Rows from block 13, named by matrix and row number. Rows with one number belong to one channel. Each number is 128 + 24 x the weight over the matrix's rms, rounded and kept within 0 to 255. All counts start at 0. Numbers have three digits each.
# convs0: first 3x3 conv, stride 2 (model.blocks.13.convs.0.weight, 240x128x3x3), inputs 33-43, a 3x3 kernel for each
# convs1: second 3x3 conv (model.blocks.13.convs.1.weight, 240x240x3x3, transposed), outputs 33-43, a 3x3 kernel for each
convs0.91:113127154125104186122122150112155110155175135140120117116125126095139145133093083123133119143159153149112053173172104145096092142171093139131159097167181123117094135139123088103147166154126097098160066137155112062173150126074133075126145129133150106127105123149137155156135106127137179158162128161
convs0.92:159109112143112091095080091147093145121123101108131160129132117152116131149146141123148124158172151151178080110131147090090142107146111125112132137117127102129140139121146102068075127126082102128167084168122120121114147126084145147128114126131114097127113086147146121127107133131085099145115119172
convs0.93:139135163142167158111136099131158117115128109129151121129149105138159123157122102106112139108132152122172134114116126122093103155144111160113115138141116133137119096172117146115103110093135128102162121117132121105151114115141093164158159167132155121110150109111150147134127100095102131124091180137
convs0.94:118131133169155138108107105129152133132153142137156129155140150131132138097135158133083131125135150182149188139125095124139156088121188144120142168105104143111148126114111123101062117130119125119134118110173135115149126113125067096115104124127107108137121116135140155155138139150120171113101141120
convs0.95:101116160163080102096141109114096125128102160134148142141119127133117159090113111172149139132101137163110131172123114123136169124112139132168169085119159114082163135085100130081099134147137087086166048109148103119126147121103149105103129165129131143110130108142097108129143100152083132101108085138
convs0.96:124155106145099168153134116123136125123137128090094082152124079147123114110144129100168136138123144110138110174141109118167139127137142124108095169109117126150133132130088149096073111123148090109139101121086137119116101070078154071131101126148120088148112114155129136135144120171095145113133088073
convs0.97:166159124130125128110134116137104103162100162139135130160149175132169099142157130124078117138098133147149164179120178150149123099110159162090132151152100127127123158129131138120141142138114149132143144146124137110135147118102126125143078160093133097128100131143114110122144164140123136181104107133
convs0.98:178097111110164121099113122124148136112145131119121090122165145143177112117138116139100116105122101158105154123111148120120096187121151134142138103144143089165145128125145135079136106096142131107099092110137103136111130186079190135138109099126131120157109155146130143143114153116144084118135111127
convs0.99:121090114113130073138107111138102143117061140106137144140104109152142136121121144072127120121135116110179121067100155102160139153201099094129104128156084155124119166129117142138131129112134144122142119142108107146125146133117182101147138141127158117160140136145105120125123125174109150163149140141
convs0.100:126167124164150162140102179123128125104082115131151109115167077124143051087128097129093114127110129096134144132158127130138127154118127129138176080136147115123169140094130119129129100136133157138137136169119111109128129123085085146093175098113138120136155092120094159130118107143111131179100096150
convs0.101:120157151112128129107142115133119131140136167122111097119109102126110164142144134122133117147115122118097138166152156127140114093143134107134147114179186150189154121136102098105101156110122096119115117110135085168157123143104102115105103148137179087123102147152109141126118144154113109126064117125
convs0.102:102126151140133129099135103142158112136162144157152177114147121142138135126146166107071107107092113143172165102150153096133152131115155117130131092097109121113132145132110098153151111126179088150142043100140146127126095146127121150131142121077164133159151145158098086112115136131124150128100102117
convs0.103:125122157098090107113118106106126141101107128113105117128147114135137134102138152130134144127125111104104108141102125146115107112117162123137158150130117154068153147121117145120123126126125127110141074088156096128161103112126154078111119157143113111102080174117148137167128119150133131136077126105
convs0.104:166123111173142135186108155082122158130110134110117151130140136149122114131174159133136108139141142114105123152132110178165136103130133154120121141141121143128160128138122081132166135113138145109132093139107113141138086106107106106121099181159115112127161126113124092191131135158110155121148134131
convs0.105:142132147115117104103115092073146126126121081117123126093127107094113126088129146136111169146118158139109098176129134112074117094103110129132151130157156119134130125096109091123115135152141150094142141164140130116178155117092122143163170167116112091115089147166115149137154131106102163114132117025
convs0.106:129168122188103098154161145075128120149153103212128138108108124107128114090118129154133090131129124145090084158102100148108112110112148181106118114102128125113107101118131091108140094115096127134169103154152137177131098093138105098114175133173143120145156118122097149146127158142096140120111153170
convs0.107:128109135113140148138131095089147110095151141102115170109105127114119110077163168143079139131146101136090193101164138149106130097066113142131107188107089139132141146113149118115107071085113084101137049142132129145143163167113089123136097153157113096158145135156116147106117134171151134147131133141
convs0.108:162125158126125160097103193149173135110122131120170121100127135115145114137141119110174125112148114159104113133123097137077096142151136107157160129133107146109162118086113142108115119125130144122118117130148128107072102114137110147129129122177132168163146109165117122138145126122112147114120116143
convs0.109:133124130116137134125131086125141105128111126120142111149110152113125137134113169117147147130118138127149188157127145133144112154139171136116139097121118155092125126160135103117132126084143158161101183137071122190117118131105128139138131159109125161146184145154117129088124167131161170081103111116
convs0.110:138097135156173168126140135102125162116112126143110147056149150127111153106128122129146147104135186118114124107125100136076113137088112152142079115128112126116118128130153082134124115090125107129108127137134127117082108124119125132133134087146164098099122132134149137110140140121106127143129092127
convs0.111:082109132103118091161144141139138100140107120109166123100111123100110154119126080155111121124150139089108117095118137109158137153125141139132085132109145146109136124108111096134107121107127099126142126107106173068141118154173117133097160112069099182113118147145060078108126126096078091125128118161
convs0.112:149117143166161159101103130131116122106121112115162127107138128147159128111143115117125109114119163161163143136113168148205126151093101133119127138063085130110172122125107137137143108140154128103115099110121121123104146126112142133132146132111146161153141139148157141137081138121088132113107117117
convs0.113:141064119082143150081178180147099129116152132097174171116137146154150115104143186120152145112130128134126101132116099151096166137141134112129167144180171171095116130114131131102104135173121148133138146116140105153117110119140111195138102146153155155116156124192135106075148148148173182116129142146
convs0.114:162103154097140133129143125111138134123122130068129137134130133112115135166129161119122125115149149125127116121147171127150108162142149140097131124069065102161159151128118155127120101143132174135111145121135192126162152184120121146133134096109083078114133092135121088109160107134107118130148087109
convs0.115:135145118139128107169081102121123108125101111102153127090149177107135139099115155107136101141154172177150160106145158141151144112124130103073117080116084145089176126113101127097137172114128089105120091121096109125152157135134109118152156117107144093147116094098115137131135123115125141117109181124
convs0.116:124126167163162151149160115140148133106089140096129094145143108067135127100143130125150155118165149117149121120147112129100112130170062149138130112164079129157140142133100114121132097160159150145108108118147126179133124113127118137127156094094116154140151092122189136135142143087098115127102128138
convs0.117:168145100117129131126113120140106127141142157161095109134125144110118155105112127158149124130146123113089096148132150139114125123122145147120155120174194107104181120102110121098164085097142103080151103108129123111153115102145111124157101114126130174103128152105121119126096119136110102119121133115
convs0.118:133139124136110136142112151113134147084150151082118114145148114142137137114125112105116140134085154156167117140170143076133088140162086126148125161106110132117141133097119106081105161148128107108150123125129127142142136117115125209120145102099100149120119113146119094123136142140114056113107110142
convs0.119:110172143159098093136134108124105150117091117109134147123127088133163114118128092121158131102127158142122123142150126131134127096155101134112138134162103165106124139112129138142126151076117120129126111077023072102092113154130162160154116133121154098100120103110100133153113155197114137107123142128
convs0.120:131149117104086099123116138132128149120175177110129167138115136144123160146138087125105119176105145137120095116101115116123123126105144121119094156111141136134170104091136109106102151147100126133147157126164144132146142146118135087118151106151122112168121133135123071097131146122101137176161104131
convs0.121:097109135145142172118063111128132116126108107130127086089125132122158155118171115114174123141140162125132165158147107152118083174127137158147114091136124105133128105108130117151113129122099168083121151151131152127096109136136140126123133125113130134135109142165107121146179212066138113168122083128
convs0.122:164143137118112119111149176142138119160131132115092138125154148115153107140139129178147123115117126088091102143095112130153143116133134103147128114109085161120144132113150103069117139118136146130152082134132099125142114151110135146136185123183122097125081130108069124093091119137129183161161082142
convs1.91:124140118100075106098138153136102135114127102126119113117134119122116136122090154100136177145130115107107119180100125133135123138090160137160121132129116128159145137173056113157099171084113117150140193069136129087112188090068152124115120107156152139181118136195157205125112169148130145139113127145
convs1.92:126122132110096121137133128139071092136157157117104096106135118114142140156089101141129173111081177125123090112107133163149134132108133150141132075135145113113141112126174165113148111179116105120120122146124154116082125159099119151151148133109131159094161116117124113131165098142189113119138155167
convs1.93:145168108099090108117133086098125155151142119127154117111086107140096152122121148134164131086129139102129155090134134185121091131177113129119132143092112139136110138129092121063165098114145133130132135114100161115130124196118112162127096127122132146122131119151138095155122082140146106155112055127
convs1.94:086086102114109170146127102143134121132138091139124103131140121136181141185147106141120139091136168124124165167120118135088137143114110101105131166097152153115108112144094155147139093136131129137141161106120138122127134153092115109140151129159117113105135146132132110116087110118142180128118096136
convs1.95:125106132074083129162112162118084117145108155075143102117141122130127097112134114163137100138163145104147196156093103126122163134174151141121127148131187135081122115096132097180111135108108143095117133153128165152152136071106122097152149132116127074152122114091146101158094112146107135125084114102
convs1.96:178116091122147131128151101159121161088121113147156125151115141120156141113142147139168117113138116155166126150136072137117141104121121149174095078095161117123105113116101169135134151139156139122152121126122137131107105096146099155135115143111119155129139134142133111141086124141110157156125128126
convs1.97:151126160123144103132171159120087088098186132137128147112117134175124094095160112104141114139130133115106105092119136113092151086123135140142116104112099115120086136108115138181155137121100129113151109131143106079114138116128158144118146097137115137139101146159105129092165130120096108156134096147
convs1.98:132122133149096131144128139108129138140117146163138145113161106140139120121147089150086127133084124107139153158161097116141156096152154094120104105117120177168131141107108130068120089101130149086123138125083090136148182104119176122166176109167129120146153134140137136148124117121077147141142132141
convs1.99:108118115105152121153137130160163134147143093117119142152080101089098172144131154146136165144134146153088135110128134088108092118098124164110139111113078130158170140131125103096132106091113113095149135145110122149130092141101129144116096129110128134124128174137137127118112150123092114148109135172
convs1.100:135135111148121125135103131171150123168154133111149125135078155145144106136129125174129134160140088153123130124130128144084167145134167108129126145172112135129153087129122139167119137089149116089161099077129142129078142110168142119130121110163133127129093136123124130140180127128071133141127109144
convs1.101:115115135146122116125098133164139132111103096094131152117144098160157119138134095158130132149088144133144151099161128169144097154141157145155089145132167134095133084140134133145125132099125108136155135130135111148127191142135144133130110077157127111113124079098142072141160112099133119102171117130
convs1.102:160127168141100140160184167181117147123116174131151087109148095128154128134156098132107147137081127126136141121175127105172117123144125133137142113103114117123120155157103169146098159127144127143130085104111105145146126131133100145146128140101127126128126106152118148128146116126085123143128151147
convs1.103:141127130117125142167102116143175127088112143098121114128133146124079116093163155112129145107097121158095102149132138108137120137131112193091119120075113130136131156079112148075156123130147139123139128120099151115110157133109118111146170110137136133112130113109100136137143120125131121132163082130
convs1.104:090101132097124106119107129151132112155151114105071174112097177106117185112170116100150124114158136128102125085140131125121118101121149089180114091068133158153127067127160084122127080134118129123144071122133071125152103147132116117129124152070134112135120134166122131180108169097149097148122163132
convs1.105:130139111120139105119140111113152117090137118113107154152090110130124122137135104109137203124094166119135155196140152130132122124130157167123118118140130156129150056130114162137125149125146128117125112137130128112128134140092120186124098130135115162142141120077091157095135129142107140149113100142
convs1.106:167119110134099082108113131120144161125128095112143188133139098118122091129116155122116107161104044142121174134112133130123153129129158164132099108113125141123121129076105135123129137141166130139073112132074097124117125114094175146086110110114140137144135137113135081094130098124112094103154118127
convs1.107:136115175134168128122097130163122127125103138120132101105141123086091091127111159178108172134121152110162132175101148134127145194150135139133115099156162121141131134144110127132119133123127138171141193162101077126125174125105184141149136075138149130090137122136147133126123138097146137170141102109
convs1.108:129135141113141118141139123137122153106109112118141146113117133179125130138114164148117126126136173137115162147111128145146124099158140152170125112167127123170091055110146117157136118114130138140090134113135125153134121125114055111097069178076121096121104153124117111146075161136154123129094110129
convs1.109:088136116080132113190156108097117108139127172100146090143159116099117166093127127105093127135087143142117100133146114129205110132150115143134154114093098134141108121121065092152116080145138129091122134143134070140119115136089141107141130146091120109110117106118110148121089129132134098145180101094
convs1.110:113108143132162128125148129120100113089122165140164087089155110114108086178094143152097143149123180133124157163089120109182090090200118143137138137092116145169118140125120169105099170111129122132146145083141088110112133141113110159106148148122104118150147133115123101172168150114091131139118142127
convs1.111:140135165155126098108131119119099140109157122117147116103102165139130095138071108127144164082093110124114122155149145112128156132129110120122110107109141106154130153096154131104110139113124126108173104125128151082092131099128113099107135102106140112159142096147117112148145132140107169117121123137
convs1.112:111142133131086170146088141127113139073142122130139129143126158192101172176164146097127122154144111123125138111112128115133107135106113145152164118135121110124142102116172142126130117120147111127155138154136137133124156124119119123124117148135139151119147107144133133128131135146106132108151100112
convs1.113:140135093115135103113098161131081153113142128148110118148135171157124140099113162120126125130138079137124127156115144126137130112143114058129135154129163161093140151147151136147114132109139147122130100149162109154148152154153126123129144140103116180129115100096113157141124108128163126103131161129
convs1.114:159134099128133160128157091161128134187158089145131141124091164139099151119110135107156116126121116142111146156094136092117121116109158136140126125116126164118157094135179137111124115117129123112142122098119157136134146143149081129148140137160144134087126134147109136162151140128117161116071128135
convs1.115:139150161137114145127153118105138121114120116102136168147161079086136096155114139155148172092109152176066118102143167152132111125116121140114164140107144125119144107098116149133130082120159119127126172120107142109184057162149130121142134094137143150108123153113109140076142100127079094148127147128
convs1.116:144126162148111130136145116126142160155192145122141156158131086107107158105132127158124107127129153123118139158131134100143144107133102123082079172154118121137120149166119093132164118135126134133137135117110196087119166129142091100146118107116140146108125118113126117101115095149128143139144101114
convs1.117:124098107133098097102151083123134133149114116116127184113167123163157087105153156098137163143147155102120120145110122120129122126110108121115148108114147115139131132096132115111125115148121148114127130106094122080121140103140113137156116088140124157156119102128092123136137131116122140126169109123
convs1.118:109171164120158140118121127139056091120110100124176145132168154116083106147110131141139108122160122130126111149182107150141131142112145134108108130176139114129097125123121136105148161107123129099139160147078106126146136192131136113141089137102135149113121183099139141119100153127140130158092154176
convs1.119:104148121102147129130132136125117118134116134130147146155132146185109137121133133119153115135089110123191133133116152144127146174154100090110100146154125158160157205099139125096136122069118121140090159068144145177129107118146127125114093123139187130140159151102114165115104112120118141132171149106
convs1.120:104107139136148095125095124157138111153092107132126146106134123170098106138119121117127078095157122141112116073134140098107135126139128127120113157147126104168125175119120109132142139159138130128182130087101099172147110123138152164117084135101100098135143134116137111148125108137133163119125100116
convs1.121:115125129145091118124095106139150160095124107115121147155103163108153116142084135092136161095121047133105132114146099122116132152102129158118084088118122086142154126232085117127132142146119114117124118110125160127117108172141105106104128122138126113116110089133101170120143130119089106134157163129
convs1.122:129128137126111156164142122132131108136122145141135101122143126128123119111153137113158120123110079133126086138099137105157116116100126117125128092111123142114130150115100100119127131137144130094129155148079125129142132151121076117129152166144113114170117177150154136122142091128156112091162139149